config = dict(
    model='self-supervised audio encoder (BEST-RQ)',
    dataset='strings of digits, spoken by a formant synthesiser in many voices',
    train_examples=39062,
    n_mels=80,
    hop_length=160,
    input='log_mel',
    win_length=400,
    codebook_size=256,
    mask_prob=0.05,
    arch='transformer',
    norm='layernorm',
    norm_position='pre',
    hidden_act='star_relu',
    mlp_ratio=6,
    head_dim=32,
    fused_qkv=True,
    bias='all',
    qk_norm=False,
    layer_scale_init=0.1,
    parallel_block=False,
    inner_norm=False,
    moe='top_k',
    num_experts=16,
    moe_every=2,
    expert_mlp_ratio=0.25,
    experts_per_token=1,
    shared_expert=False,
    subsampling=4,
    layers=14,
    width=256,
    positions='conv',
    residual_init='none',
    optimizer='soap',
    beta2=0.95,
    learning_rate=0.0018,
    beta1=0.9,
    shampoo_beta=0.95,
    eps=1e-08,
    precondition_frequency=50,
    max_precond_dim=512,
    one_sided=False,
    adamw_lr_other_params=0.0007,
    max_grad_norm=0.5,
    max_steps=7400,
    batch_size=128,
    epochs=24.2,
    lr_schedule='cosine',
    final_lr_fraction=0.05,
    warmup_steps=1480,
    weight_decay=0.1,
    adamw_weight_decay_other_params=0,
)
Rows from block 2, named by matrix and row number. Rows with one number belong to one attention dimension. Each number is 500 + 40 x the weight over the matrix's rms, rounded and kept within 0 to 999. All counts start at 0. Numbers have three digits each.
# q: attention query, key and value (stacked) (model.blocks.2.attn.qkv.weight, 768x256, the q third), inputs 128-255
# k: attention query, key and value (stacked) (model.blocks.2.attn.qkv.weight, 768x256, the k third), inputs 128-255
q.111:489448456491509557572527485533474490519500572510547538509474475475479464542389514574537521500547521470500568523468575526505546538508498544541464500442530493558578516475508499432389491525444531471567550478515533429506500482491521475463513491502520570530482484496522511482522473460577513522434489522474475460465546521510492500472497493507541445551627516461484484472503523470486505504405
k.111:545451424464493443530503497528478450466500499557468440493526466523488462508473438499569491504487444419492507543482518566527520503432499570489556512507435465496444504489431511454483509525443519487452546445443508568457432533532485528504388423513483447502490518520529558483502450545599445500567521553419452406559541482518447560560436532481547502483554515468516490481496515481581479544416
q.112:538465528511525521460567499464511508543462502541523474484524575557473551505503468543495520436490470457455491495440478511520538530531521445494559453485501537555513542450395521465490527431475581504474463449502408570502475488514501514535537510426500524478486494544489469430507494509441508518452520489487472525499497450535513519523461506497387479512433443551492484544490450574476476466508
k.112:498484492415531470468589504549519542477512488490537516430552520457520530474528464446517493593470527539549517461516462514475515578502470490543493568541516517517489556533517509455588576541489489534466472498493485511485474530587509521487539427418506514550403529523437548528454466498463523519528483545536490448517365491457457529441548493495436489424485500494473482484564537507511576518461
q.113:465478504471453496457475490513489591551494455535518478540455541545495440539521531500583516460486516446503485461571467462535460425506494432513493426509490467472427463437472557409487541481548466491473498546520455568470526532478508464526488456479454526508467493499487565558513551520482516576437424477514478508433521520576421475471530540569481519550400445527555415557550494440373500453490
k.113:520614508510507516460507518534492514461502460511526511469451503491568526434433403445555493515598575563484490434476501557521504506484455496494514533510489488501532509469415535530586590441492499523437486588565502519520530478614546560470438484501513520451512493455484470501511472565462488512500490492528508467537521498448421498492512517465555496525467457447535498477469507561446531502548
q.114:490548553491528555592538465508423526487542543497486546468424523535491552424478522497455553517483507510489498473445497497516466598528465541476454567535461529494440582447538489483523478591487446587472467416461506516442507469426525528536497450514574453503434464469488557448509582497543492478505460539530555404528503426485440483378572495490528519425553503544465466462559436542575483483522
k.114:509474523482459490577513485520518491579512468467525470468563448471464474518481512509511549463502497479490541481541629489529497474485484575479522453545509486472532465540535447515460424449552518521607473433409524412524441507500493508530479517511497508450567514519484495523544491511574482442438466524562500488502460494470506564485513566511469568462545496524467492494510400469473530539445
q.115:547547526439510459478510507512478525451489529482522518529488561565485456503512506577484504533573602563531515520467509483472485465529461550490571506464428541542505462487395526552453417413495466520511453406521426555493472513433537421536535495480557423533458494433541392528515471539514517528508468530486508495461550588502503455496530546461465500532578516435507577540498470425475486463546
k.115:456470500510490485525521526488485517517486422571496542479493437443469522515506464414533432478514502508483544486543521486510439454505513494495486535548547546529494457564553425498518509501532496502581498430460518535497391577514554533486496491507514417483422525551554504485471477510510481398502474453520476480428572540448493490459443495463421499497434503447461497458521469601537490506522
q.116:482494460446544518528453542502540490535451524499486492501523511532512463463563476498466512502524491513513453518597491480466481460541448474545501524480505507486512521491515529540462443527525498504478449553499530484550550526552557484485587513479479562481497604441486545446554540510520484502567572503542478500441482487479553460489460501504501469402505517473519406446485545472515526560541
k.116:383473517480583536563451506433512517462422481551561528492509503484416449496518596462477470568460527550553416530513521467474507463436460509526517523521495485491557561502517503448457614491500469507470538493472538434551524458495506471457474459497504533556420578508464506496526493471455578496538495486539481537527520505531464505516485454511454562537581486537498509511474516566528461461463
q.117:517472522458557499468503454475475481458481549558594500526463521607542503501490497497505464501487521504533463482557449531427565447467519450506547520519503498523517481504460533614512529471534477445503499574556484503499520498573530458481541542496447549526530462441497552506509526518509497422482523480508506414534493528513472443472560456468494382485465479543474574524545482477492462530436
k.117:483480563483524534537492482522519545468530513481468469446481478468467586494472552497464466520576516531480551504624536489522481535483421528447515529480514493450479487552532517491444520535496479540478466530528455523542498475549485464493518494468524512511467467451451486523534511501510437495452462451456464460385510542432528397451452519528525488551482443478504571458450506499440475496573
q.118:640584522508493453500461440519448478438487525474459469511489495496472509503580492461478532462483499512508486501535542485503490534566434518508456441439499508529456545470516495506554540541509438481470471488543485515558482504443500544487515414500483552538497510520484495499511533523536579500463478464496419481475492479500449493472515528486584504507498474462471456523461486457548537609549
k.118:528476551559462563456498551540470462490393572506475542477497527465545554496593477529573622516390476495567524533463520508477508517471394564511513461503552513458485513522459458488551463494553469545519506485418516519475526504466471517500479511511513563519459529501430534521428615489461480543501593440500554528456543491439493509493571486474539494500540507539490487458426550520565517496547
q.119:467466478460521515528466500477504427581451436460501517527522495474490410476547515565509495574516520486493509534547573457502410555417516453549518478521464495494572577488548539500524547446482537514471463407575516472517491513510542515556534515544552502429576474585441429497454448494442495472468489495484552448485484513463436420508542499438456555520422562512572556518462493471521499511452
k.119:545496575514510409506490472498455547480553499453456490507389535435400456451516518562581584465536435430556483493494516492508592503556475507552542406481488404563508507520521549458443470452482470506542592432445438449514551483529438519424556568496523528528522447508496479535484499480443474497496414510505513468496469492522561484441476489571432462480452484487516523572523551482551457452437
q.120:480526472458501441503545498510484501450562502564561501459505508475499527474445533538574498508456488514448545476479538497491545452508510509489442477421463509439568508547543481434514477495504545516518494545532473437518489542420544479493500537488527473533512456519537503468529499601532459504503447508488557371483483471531523520470553515494542544517545537489506460526522517451508513478592
k.120:545426491491465531504512497492475434537521477557448542466542508485471556525514456474494501511489532502503553470489574471495507533490490494434467465429473456478556428461498549468534452564543555442455516531518488470484527484485519490442625549543512494494530504513520536475495428517497539500474519492547535498547532451460461490484463486534449531549559513482489485548517453370585574450545
q.121:506501423443494513497497558473507473518498445529521474528495454521504584496476487511490477481487593542499512498509446533491480529531489557488506470514497527467545503556522554494524424469488572554512466475524531536521463578530435463476450444490498497497459511419478503516496482475492561544522451542580524569485437579563484462450544438450504494440526434556455610478506469527496495446504
k.121:464508485449431563431528470520527461529479543511476537533484550493483509452411570507545488483562481435514522439492544513507538464561523521491525525554560453466502509474503572510483529502461529566523431465425478521481483500449499524410609491473542530492516503467487519583431453492448510523494546488442532417495500471567511528493480477516428453553416536443515530498484516500449503539502
q.122:453535499528501486508469432498477540502517533532469447531575572559532506466437506540526500479501475517543524562551528479504438465537514573560477518492503511474489527475443475519464437484507497492517524508558592455477510498542469453500534566564521494507425450528464442538546544581530466473497521525448507451453559490480474514530543494527526465523490519534493469437473499434548493495539
k.122:462529462483463498541474473470498557481503504539535444487462493585529525499499480487474509529495532509531549563530509539498521499500483517483532468488488533476472514564510503511548421446450537502493485489466464493510466470446551541480533517564562544509460502439550477448462587490493453466515514448483502465485538456519495441463491510609539488515575530565480506562506516511509524533524
q.123:427480553471460479414486476469586524556566561487539551472463549460557491546500459480429478533476541529507509500521413496416488507580532468510475478436495501521546580544501478508516463483485490506420537521465533534464602471543527530482541505532523483462578491449511530411479420526456475494483583450485472553469472521477487519541457570429463544499458510538385507431459453546447436488500
k.123:507503520566441421457472472460457556490499516513502483464512490579450529513504546529543484521518538532531482473534537441532508491515493566600533531526514410494485505472443549476493512462460525479526497507486538466520457510484523458507390532511538486549513501559503541507480466512512545467556449420496576500496537541532556503412564555560468462497471554557456522533490471488466503453462
q.124:452531460471490513496465474493422473507530528475480435495516418496504490530514583441472549472408475550520520491478456510489494509542471513515545543547488560523488444503493485477497572547517511532473513479504512572482450532534506428543483473458498415509463486482496554478520444519446541532486552538530488420435479517534504442467540541534497461507456497490499452506562546485535527563439
k.124:507507513516496543559439462489498551539512472514559419464555517478465495455448468504609511456545451504513482513490510462562521508487481438467528510412448499508533434429495501502430556505538544567549525452505473439461473473507522521545480488498489534562447471570483461500496443442414539533525550475463479509570483449458518497489458470527472524531445487493487475540472509511519451447484
q.125:527547525513529471473470510513525504420565521446442473480503404511479492537441530574559508571462450492435524521492530490469575529381529497525479485529498446503605467495595491491571506452484528514459539571542512448511501524497553512469580428451489491508510495471526487558482483538515514460522470520411492507416533444499468512509521531447526517518552444581532461505451546487480461515499
k.125:479517525432535527497518516433426542415611543492441474488541469559530599503437457491513448482446453450530526497505516428499538512555480518484508469468477496501478468501502473557540471578523482522458508496538523435522513481449493493513475534468428552495455451515493513548549484485531514495450489461550540457510535478592482483499459514464520515549553553500554519513546534487622469473545
q.126:510510498558499489453421484576465457472363506508527486543581535527461464463490490470493531532576494491476437490477472508446460526435466466472476454398510517421487467485457390487398599466552486481490487502520527536464518548459481516551549469477475463522481569508481491476534487529497559541461440453508537544463446542511439436474500540508463525440544467527499507500509428454492479513483
k.126:504482489497525568481554524447504558496446494512523526428499499524508569460468476530513538519450601464500464483545483486546556500476511525476516513527523495431520554516544475437433421432488446513552449477523470568492516480477540456466525439483504495477567447531591507502486555437528547514511491383501535524491568486476517551514502461510535495472444453557590472474457505617424524456463
q.127:504585493501463505485516480446464426467530445481568519496540512476523461536491477518506496491565452542524551467502472450464516532505518523470465560503487530422550521471542465465459478471489470421489480463446523522513460498518570480439474472496556457500500495433445540519456524490489574512431497518451574432548533461484569512606542486477424439483463509485587509531460522498507560456450
k.127:489555430544464433459562445591481552480561489512462521421504435478510462568561416514516464493497528489534550500493497513465502525488527497464487513533503531495511421470506511474482530482518395474490457517488538485506476465526537508502503506547556458538468480488541489496522494477582480468544499481524459451481476482498508555508514545545478426582500495544546539474482452478417497505513
q.128:536544546533487486462475452444478446540531543489494437523525561478486526514495508396489508533515472480535419462496477374544581521447516557489541563484466526473475429472467512475373526538506460434474536424523401532505598447471551554521494535448563567546495510451551495472448520520428396503504500507512507399456507462484529432493463506454563496496617540589540509501523521565522481521450
k.128:515518506477513479590477470565480411492470492486507590474460417437525543506490502557439519527504454549552478498531505471515554481494463480500502472491522539438487575502404495551563457496556446454516510459474484475531544458520486398543478497520480587574479451502426540449488521482510590428520524469544518500455548464461472494449483463531473461511469494509525598506477525543469493473489
q.129:427550481484528530527481529479480544392552451503425503540505451566484521453432494498513430531436526458466431421572464461550424540540468566483492524542398516489498441551472539572492462367471464513480494621463465501540428516496402482565554537507519405501536546512507463494503527548433548487500545506496555486455459532581504490519523409543463443489541518535499511492455562493508372489479
k.129:492494453412463495532545476513445529540544555548500536528417447600444562484451499485466475525518517475405522446505478500520498473548518524491536536491476483481477528496471534487530435559486520499535467522527371505549515535466488462444513541519494477460477459446566474449568549483400449513444486487499511506514556499431489511439476464548431522572454505470455520530546560542504495622526
q.130:482510443492549498535453528438487501417584566550430423535570427490501470542450511504512509550549427505478436457541512498547492461540393492449546475410482481526550568434462543501478520402459467482533506543508545475561452429558442551544478460492534547574589499482480502528486520425520516418531550538530486560513488520543476512462545490505474464460479461553505529559448418565484540472457
k.130:494483445444513463492521537509550565399563589450494590510512495502476455426450510511445553473490461568503507568604527489499489496420532457466587523483503351543486601500480509502508550480534492526455536488524478492603513491505431479515396447567541472459515483480435494491540498455478471493517420538589535490486505455514455556479578477457558471546454473505521488460439476518499536498492
q.131:534469516514538461507510486479417520500488545466491493545426439503555508552512493497483530434516526496526503436544525479460599516545516524466464486483461500485575480493502513493599515457520489509476529559514550494512494488467469439464544468505533498462562496446545479517477545465433525453480487579552457505493504451478502478505541415573517498447544514452522487544490534493486473516539
k.131:418466546481473479443526520487466484529517517530516513395512563463594493495470478520504432463516583517476526534528466503467533535450581523474627443480527581490520568501563530541441531518542506485501513515499442530484513524511540437507494571509505507457457443518501478448457490513469382560463501531481460568485499494491566522503551482494484516553481468450453514521488501493523500447535
q.132:531468552558435457479478456531515492466464505457478481527475467522538500513455558589552524472547437527492493475501522601494538452512489534545538538504509430554509540426462528439463519374639552537458430527486419460514510550499486346488559463492474536527511540514480511576495479424454501469498540458483531549486525453394477499502509517586496531540530514535463518509454463464466454383456
k.132:614542523454516578505479478467495469501514510486561470454534518481521519432515456501582415485523521444537480516568507428524488527485573518480547514496475496497594482562522486567527458533500446531432535529522475480392556497546478533498560482489553501506544478491427550525477507523453511500451444498504489417536458490499542470538528497456582464545438470528523537546506514466541481457490
q.133:495444505469455482575481456482454475474575506491490516447479436387529462509492449560537534460452436489553496451515510511528534551494493464505446560524539570459443511502467503551519412494485478482463563554540520419526528509453507503408484552483556507497536501522478514451462555547463474566515537440471505491491529517467505534546575599430495524446464502540448458494452563505546452510549
k.133:457509536512579493527458538540527419470529453547478467496532505492452477571542509520447550460464431538486592462440613461533516630505443532515470537511545478502494535543548529507499482487563540494595457525495504496450500576399488504416523550407450550533493536448489498524510490480514477500506470512520474514480554486554511500476484497463526501496411541471462493463515524544555513522495
q.134:512539533526525518405488532515532502509513421468534458565486572481499499466510586477476482553572459462439483472523498485485487525475607526401470557437512521415491490444495500441553543431540534518526497509550401556469488506556386482496452498435550479489417513480582504422451431474476552479453491518477609494529469471485553503525517506459479430519462515496482609544457518515453479465524
k.134:572507513514475583381506526457507553479510535467430605556515476446475542466536443495468436462569503508511502494504395479496507472367511483510486422562510472415505473516553510566441599448482535478523506577487438531588550548527526497506541494443573477506551482502507515513511518542487530488482543454538485465534525487454489546480495533514580456473472542479474534409531521483435498526502
q.135:528494455499494533560478477411493462540431567444477437479526615443438478509484474536520448478435526502574520467466471546516570504522598539595498544477440453467501527507479507516558445557396490584580494523510517485504479513555491498454483569492445440485504533503452494503508527498539539610522541559500538544510548501490437445623551506535480507597471496401519577467511518539493559547495
k.135:511557542484513590538446510551627518499438483509535530515549439519559456461506480453479477399469478513535486482447488497502529462464441534486543514455539535484478445512489485474520498473466494541518487461564501533494542510445364470507552504508524399589457562529539492349451524450494500550494518474560533523550487505524598408476470568428496520415490449496517413395475470491513528629551
q.136:504454421522455515517460447527511556472511442497466496458508582524482551491481560545415498505454466484548540460492554440445531449538444526463524507515473528534492437437577473459486447560491521517537468488533574416515441487452532513451495535577486511458494488534446478454492471558524491447547534522504459540431561542520463479436559500489504433528533529509426465483509441477472500566513
k.136:515488559531466522559445493449540579503459441605502565542507484508467439546479499433400550543511496482510565494524510476516448507486524488457492500487436586514524467522517508523482490542552530485495443472453486494539506452393549523472521473528536588424501469454494498518488564527471494428450559505516459400537602511539454533520519527510511573476491566511493512465479509522532486523584
q.137:539450461484505520514480464498560483517589487468541545435474583485554543489547465529559492485495483501541520389586501516508614462485501479583471527537445515537420469521479428450406544410514548590431503467499516488450598499488383466413527500497515561469540479415556475455489594535508529495604434490507540457397496478511520515444504579473513499487571544496455565508488517444541515459502
k.137:517479474522499525524563437496478393469453425549437517553530413507472450575483520479529448486579412527508456491571605500506447454515490487470485432519531468500511566574604446461579511493451468495517511519496502509457558556434457478506539486448493540488523506565595533543613488482504540546475590551503478505483513468460481540488555469446513486600489504478525618507503568569570496520532
q.138:599512488524470483571464503548505477466474470494513544502516539432480471463501519547470453510553439472513511534542439510468625519470465511475455495492555508522522470448422537516451479498465510464465483444554492584400516477537520457546524549564468507483491517499448481481516581514517508489431480450464493586557529561493461479486536499515434451556473467491479449472489418477448541516608
k.138:445520504472451456484568457496546524475464493457525472438486545435549518503537465441456541563509487518574479469568481477437554523435570465465561555584550537459534498536476454480520552468521485498501558519534476546425530478495550529466492488466557543499434482521573497546488511504505453479560500436573579522504494478485539495508590494456483507498441488490484516474512499651475532510482
q.139:452524531516524504531524539468501482501516550487516520489460450467477469495502473546515524477477568503534532504479567513450506502485487520434495497493495550520521447455507482541442517505484538457487449540557544607480565509420410522523518525480555468457488481532493568489529528517505559573576462556562512522489527467549510494521452530568543548497523528531439522523507443506468472487523
k.139:400551559576530471478483512507473499455438511510482574510535542450434440492494491459527471566503507457583488482510476479518549462561462460472495531557496456483496557532519463514515528502462508552543486544519510513499517536546494458478446498538520465505518488493458497553548542523463511422452458534492498532479515536457507526555553462488535566513438465439525488490468449568543484481531
q.140:523538505455544484543522481537558442515584479519504500569534457465432549538433577543541476489454542486521499540496510510438422510376375541465513441433470564453536425504493485468438512469503516544529529485517458596489425555521494532523493488534507516561504510518530451500473527550502442442519515494521527460563472572470521484443519488549472522481512486508484596488507484458453488460465
k.140:577490443466500458536432462502437556528482491474451543511471537576612565508530530547474531520507502515484464487567491506512537479569533494523445456525477546491575504482531483470513524451466468497503422495458431524500467479471488489499494525554488446428543540434459479548445546511556499502514492508513512505468431558473476556538547457541472450453483552538488444481384536546490482456519
q.141:535530532501518588464514485540523534530495492486457481473508471481504508526516534491501451517511449455533507538504590377500436487520540567573498492506562491418590439499490476438475528477484526563500536475495609500453485514432521550545543530553452548491481563503405496473437498456570529502511524428446486465541416492511533502502449512488515522456573540526475485517477509529517480426534
k.141:529453482415534443451487535395483520506569486556534508499477524517511516475562538539510505513484592585480497467447462467522538582490474520532422466460503474498451518508480498523525500548410491520482464520531553492504527414474449455452529488524492553457488468535512505448475446490550510594460478454499533432453448512478488443530479551584528549503527507484486498533540592479529497481394
q.142:592437535587472492502562476496551453463542509638473503445506503525472435494530565514515542445512548542516506524495468494504484530465509476560594514484461572501463480487472557532550491449478548501513499447535445495575396426498474449562499495559503545447528474510449524439501494474493427409481472489510387449452504503546515494514530489492528511476459516462494456449513412538538527453528
k.142:469516460529484491483523597510536484521505474561511511433551427496479489514543537474569467515532501498481590457483535546429522490438572539570546478506493500528457539484509424453512456563470479501514485460434469458490441431550502489524465441443501542455526543523486457490398555467425550472489510567513433479483511524439507470541488482467521569451474533437483493550494521576529528523527
q.143:477507505474571575475549582476501453613588524468499481468480491490487408485489503524451513508405487561519540546465489437488506442481453487456586512499539447514558555588486493484495520484465507512486590479511499403470478458557513522451500471484491503540468458494496512501583547469511488474492509510523455529456483525473593446447477529533448424519520518498457504490457483492509552533461
k.143:496475547480487494456563471506577509548522505484472587478446484535463482465560532477491458443469476462499496516486512514483398410549515505459473467485472502542461436500487469541439503498480524468493515459472479463497482443477570422543507485475481452534414482480494473465425516549496516441483550532473560529516445489551466456517503526450366439533468458528422486557493531509550454471456
q.144:512531501454484500502506458506433493562491516543443429469568481477509466541531489490457514429598472514448489508449479484516525450501487488487482511457562550512397450471500468500454473540462549450466516457553513471516437526486484508499580517446506535556458541472547501609547486518495493481545524514531509499457608512503530555497483470432508456512390528444430501487509526551478501545506
k.144:476499526510547584529485554497536542486514498510494471458517536559467482523580536522463449432495444422531488488448515490473586525465556490520445492501460464543511497460495537427546488506531495400442541418486515484517449581529478510508525494513539551521484551558494485473501500519506463439517596441535486563482526487486509522505544591470534381515535455476471502420506536535521493455548
q.145:446490503510453513510462517416492439440511613540451534460466612520478473465452584549480488490522456502502476461430526512497448449452502435418531559486464536607540526516474548511503546466517446522477445509551463481469514487508426446550543457485512548499492511513535549538464524595561523567482505478547519553393531502505486556537515565554501539513443454526548555503478504545500531486527
k.145:483583493551464563514478457555518482419535565537523434497515475515533450483495425536503536496435384555559402472468441546530456431552546463466587479523526476523500421495512506488570546416522488487459509530492508450467437538468522550486479536456451446532465470538523457467438484504503495493524490491543540478482503420504537483532576540408529482502424423515504526503548460536588494505510
q.146:532529551594478551589462512473482528558494467385462508569501570472440507461438542489483508468560481499482514485470510481453487489478490509494506515527539448470486483504511499540476504564477474466481494530472511496508530515502575521534458503492467549523430579477533470622478578481497467456531524529475521472573477393463481596493512546540492506541482512492443585547519521429437396483459
k.146:566557472458505525537530492487512524467466502457431400494492478517610543462549448520487525508475483525518429453495554544542451469512490474521498498467553484504475574494434550514441452490571487395436515566516541438434488552472562491509482510456507551512501548503540490484539441546540464501416476491481496514415426517485524447444519453492510415490513482554454487522531543493495436512478
q.147:483502523435426489443544493519455483542520504514446508518547497497489487535421474558479448451463517506514455485538437499596491487485530532447570528502455513432501526453480469440481459489507482593520550515517407434522510563372460479441568450548574524510528509554513488510483494556511515474467458485516525423630526503558488519545491556497529639488570515484422517577503526485490546524568
k.147:486483557524555565449473540535498504577586480447546485535576540499447539558464433484583489413451529482511484518512527531537586515566455475525529469511488528389484535506422494485409494564457498526513561508509474412499532553426413547464536526530480456458471516465500451480501498525480544529410568477522526450496518482477521489488503496536521451496497463509463534431454563448548496532438
q.148:587457479536459443470543504495568556502491522493493514571486510565482565453494485520528428475516509511515488468493516404552502519478474511557550433473445564540414505499497465512512447603503436437539472478569480471538461519505488525554445479575520490461537493508509498579494530417474520598466520442504460590519407465516461424528503417409488511544521571456552504501502482503524537499503
k.148:494472446510511534523520558500555516475497549449555437505560508462495452534533504492562440474545510494489541420535523541428461481536508519480497510549508492545432487428454560477419457448514443530503458479458497460530580538482393547479481558511476427410439562501549513466562496459520441477481561500434440555535478456378481479448525594426446561488498538473565531396565517481488444559543
q.149:478539484464508471495515463442476464483548546482567458533561543551536490504540454556562481538491490439436497457534484475512544528479556560525439557511509475487506449365524490454487423482552453498486535545475505499494475477522570513470520504512441431486499455497524435527555465457479494477539491497457582498483458467545507560518533484476481503388503476475514492469444532477491514485505
k.149:499531494488518417509520519497453437475516619496457465455551472492562487456468554488516548549477486499461537572459387510533500608555477512549506513477464477417599482550527506491424434525475455440469430554506438584479535528418476452486556468497555482472504526524481505467649461487462495591501505485526490502518535421518526455501505506464493554494475462553569484561424402557506460532476
q.150:441486465444524510463510476471527539520489519493495501538506496489509487530520519528508560552484531534565499552515502470463455531398543504506427463550506504541477531520522453538485514444467528494494487453528508555560474511587471486516492490512481471529540544504475576513495477525528467515455517503552552521582521471422533549542465504549545530477535501429493518477585491540522547532517
k.150:505490441437441503467534575510552489467582516536541511439565525517503549503495498550505476551562476578543475500575461493567490538531461519447512504428523512489470473440543565481538519511516498507448473533543536471479429471545484489503484503410496505472513510479527548508474515522560612577447481543515501533518475527579458531537553586529502466491549482477451461522406522487547419448506
q.151:500538485480507419444544470468536463469449545409461491518589440535487450503515573501421470497407518496536494465485482441578466539468482512487558434519492510509552503436485571536592517499517455499527533579524485535456548484436411487449518551479502453448521479553433470536463447526446536473475550476490518539506463493563523485460489469485466536521462493490466502519457512485470519471424
k.151:439481474552494565463534568474514527498430555474560480431510541480490525514516483526531509501474527445543459515500454569489567510538579532547552454457563490484459501535451510508422527538477428483548499524474444454457569518540490455485502532547540573438550443560508527461506432475529430419481503485448420499530522467513534554485496452529436569514498471495525528511443481493567529523544
q.152:507513536517528490531489526503497561498533439477431491526521463516484438470450504483509509517508514442477466364542450461506520508521526494546506397404465434527559497520478496514486527468571447535441518474485523526569533533485450516483449443440588509491542547600501510511460467527537542492483542430489487454481570488453523521544447541514479510478519492362557513467483534488520496455548
k.152:553597453547473444537464520479445436499514450516568481457502515506501507488492445515532451497493562600471495474517429486425512489508492490532498477537566454549571505419510480461473536484525525510435530443568551544476497529531473409559465539476517510471472542512512440492521538431554489513474507548623481576429554420576541495497480502460520465509475494478550483512583560517453530564482
q.153:453496514555488486470477510419446459483485503477519498533507413468455450546515507515527608532570436422506472463514538456525521504472468499474467512422484477499465463595598491478446450466448478485481542406498553470440441492500512482456506445497500537542491456566473527523452529450605520425504387511520488489536513432597549465445488486532501411459519490510444402491512468438510600462517
k.153:495516485446558575537458441538565478519523477486541474497479546490518511530499508465571604534553549541478460609546499522533467517535568520547396458497498496500535601458564407457462496496475481523512500497484506482541495580571494567486375574492545484504553569498473493502479540440470543478486479455499460505559526500548478567501511493492536485482551442518485493546514496558502553484446
q.154:507598461530488495537493498482465457453517473551452491456504492467558462548486547481530539578485436511554451506625507542510436572498452516379503510555510544508546485597477447452448540523440488483526507445421563492518547525510461445502561491445488447506501444447556487480515524581482624464470512536476452437475524544476490521439491474503485473496475453498462567437464470451520530494472
k.154:459481597525479561431528462573503532518496522477523528566421541511539521498576446489493494460483524489453438539518491503523505554474552493460497456464555461535557528511517497499474481475528486507523464459553498588474526570507495445567415469470435452486507483483474491455501520542434416501486486546488493561440514540478482485570576557531499428446533535550499612440550444459444442474471
q.155:539502470491492485558499469524427451475533457475461509459478509530589446543530464529572497443519508554483502472486519581538500453487595582505480524509583521487473556571530508521577503444571474550457514511494545503461485507518549512501495447514487589510510517553488539420524535606539512474515485551562515484532481546506536480466560449483479483495503456524527459455487449501513551489507
k.155:484530501523469500554554477526522504557522433595493494517510515472472508474506532479550464473448488475561476481497598450473482494518427506545430487499465488479510532490444523500482453477474533487506473417538542521486479524453546484477377519462513508488506544543496524523502488484539490481474477451453500509476495534543489492507488484453559499566544538514443569563452418475504464585522
q.156:525418528550489538529474503516492558499495469427467510501515474540527441512508586536588456452525526473434494475516503493504450446438475517496504522413540509405403454520464431507484490512538446511562501448395534465432510438505532528522612485454517457437513518511550571519493506503478504467484506480501480447521553439471479545407529557608405552502510503455497536473507460434486520493512
k.156:515465466520534486471477543555532560529485448470517476423501471513544505464557444535440565536490513484498508411453457443451488454465582461465489428502507434389528499457479547421557502485470488570479512499530424430476486572606487500466457564505512502479518562521492401518500516550407544548447468462477539479511522514577561488487568524528439536480484547572502513446566510552539437559485
q.157:474481536518527509519489495509518455558464508512475397475496587531523481534553514493510418497511471531550492469496513514501519476540478475446522530429518549557474503423428562529471453574467483468612601477583414566492444536492577511501501438450515412441487438421483515423490530544463439480499550452494489549517468490521496484461432607521450507458441500477543484448521404552485506465524
k.157:479468462535506530470419538481502543424429483508538469470548550480459489514507508450484531545459513461471493500511608454492542534403441504456442472534484441531467445503445499441572501471583491513560473574507454486480495528521527449549549543495494485524443475482555506506456469565475510534552494531465521459467467470401461451567494481529462564445492504444493448458606503517446465559442
q.158:485610432511481525459472504511507504459448482530502487488431469450532433522501606493509388402546468520503506500534559504440528486526521536523577553452460487486555465455458499476445489506524496503516544498532509502561492477505417499494535549527515465525493532482541503454550548489489479531474477485513535554489557423466559486512481482466541508509588486483496464521540504432449540516496
k.158:482512445465554489567455422442512514458541462416475485481485499604497524527553461538547453495559494505523570506545497462447511496439492452458564413517494571411646526541442448445581528609483509447529489489555561549511477519495436544473395495532519461516499516456466429536526509545465525491463558486483577512486474477427515491588611558443584580498470492483505513462568563509568506559490
q.159:493496527475452497541454495450465520443494554496472477424500552557502437586440514554504483553426594555507444450537441467542485462441521467619589484472418497515454419490582558519489443392455480597573441448529493468518500515494526517515602492525503480503458542448461543525467452543433532467447457498553501543478481568584522495429508493568588468516551538507491556596519542566477447502539
k.159:567471497498496487605477495537490450509533550556553534492534468532495473459427453532532542570551535490414455491513391504541433506535434566616599526471546546511450505418465516514521371533493474598580551518500467489485524452443459519476527563523511479459552480499482502511481435460449492557481515504573593466485514498489494464413495489462483439542503519486498442526551508479518502512508
q.160:475600478531553521545490464526496540449506544513483506503557531504465590551528519505454507506519502609480516497467482559516537491533441508420445422515423463386589498542469486582488471550515494398467509484542406525513530555449530586508474458521565507530489492400501528566479517455548623510498402481450538534390519500465518471506533506492505459406511503576489551458522518511491529519539
k.160:559537470508508455531505444496466510491485480520426524487503512502599561557541524477515444485543478569431492583533532564487524467536418464445474563494473464481532518489510411499605494536478524496526459472482453546579499521493484525527470501490429492447488549462500574469463544510569489442513507495501493502501491453489471590514453538533477520510485407437448493369439490483563504496527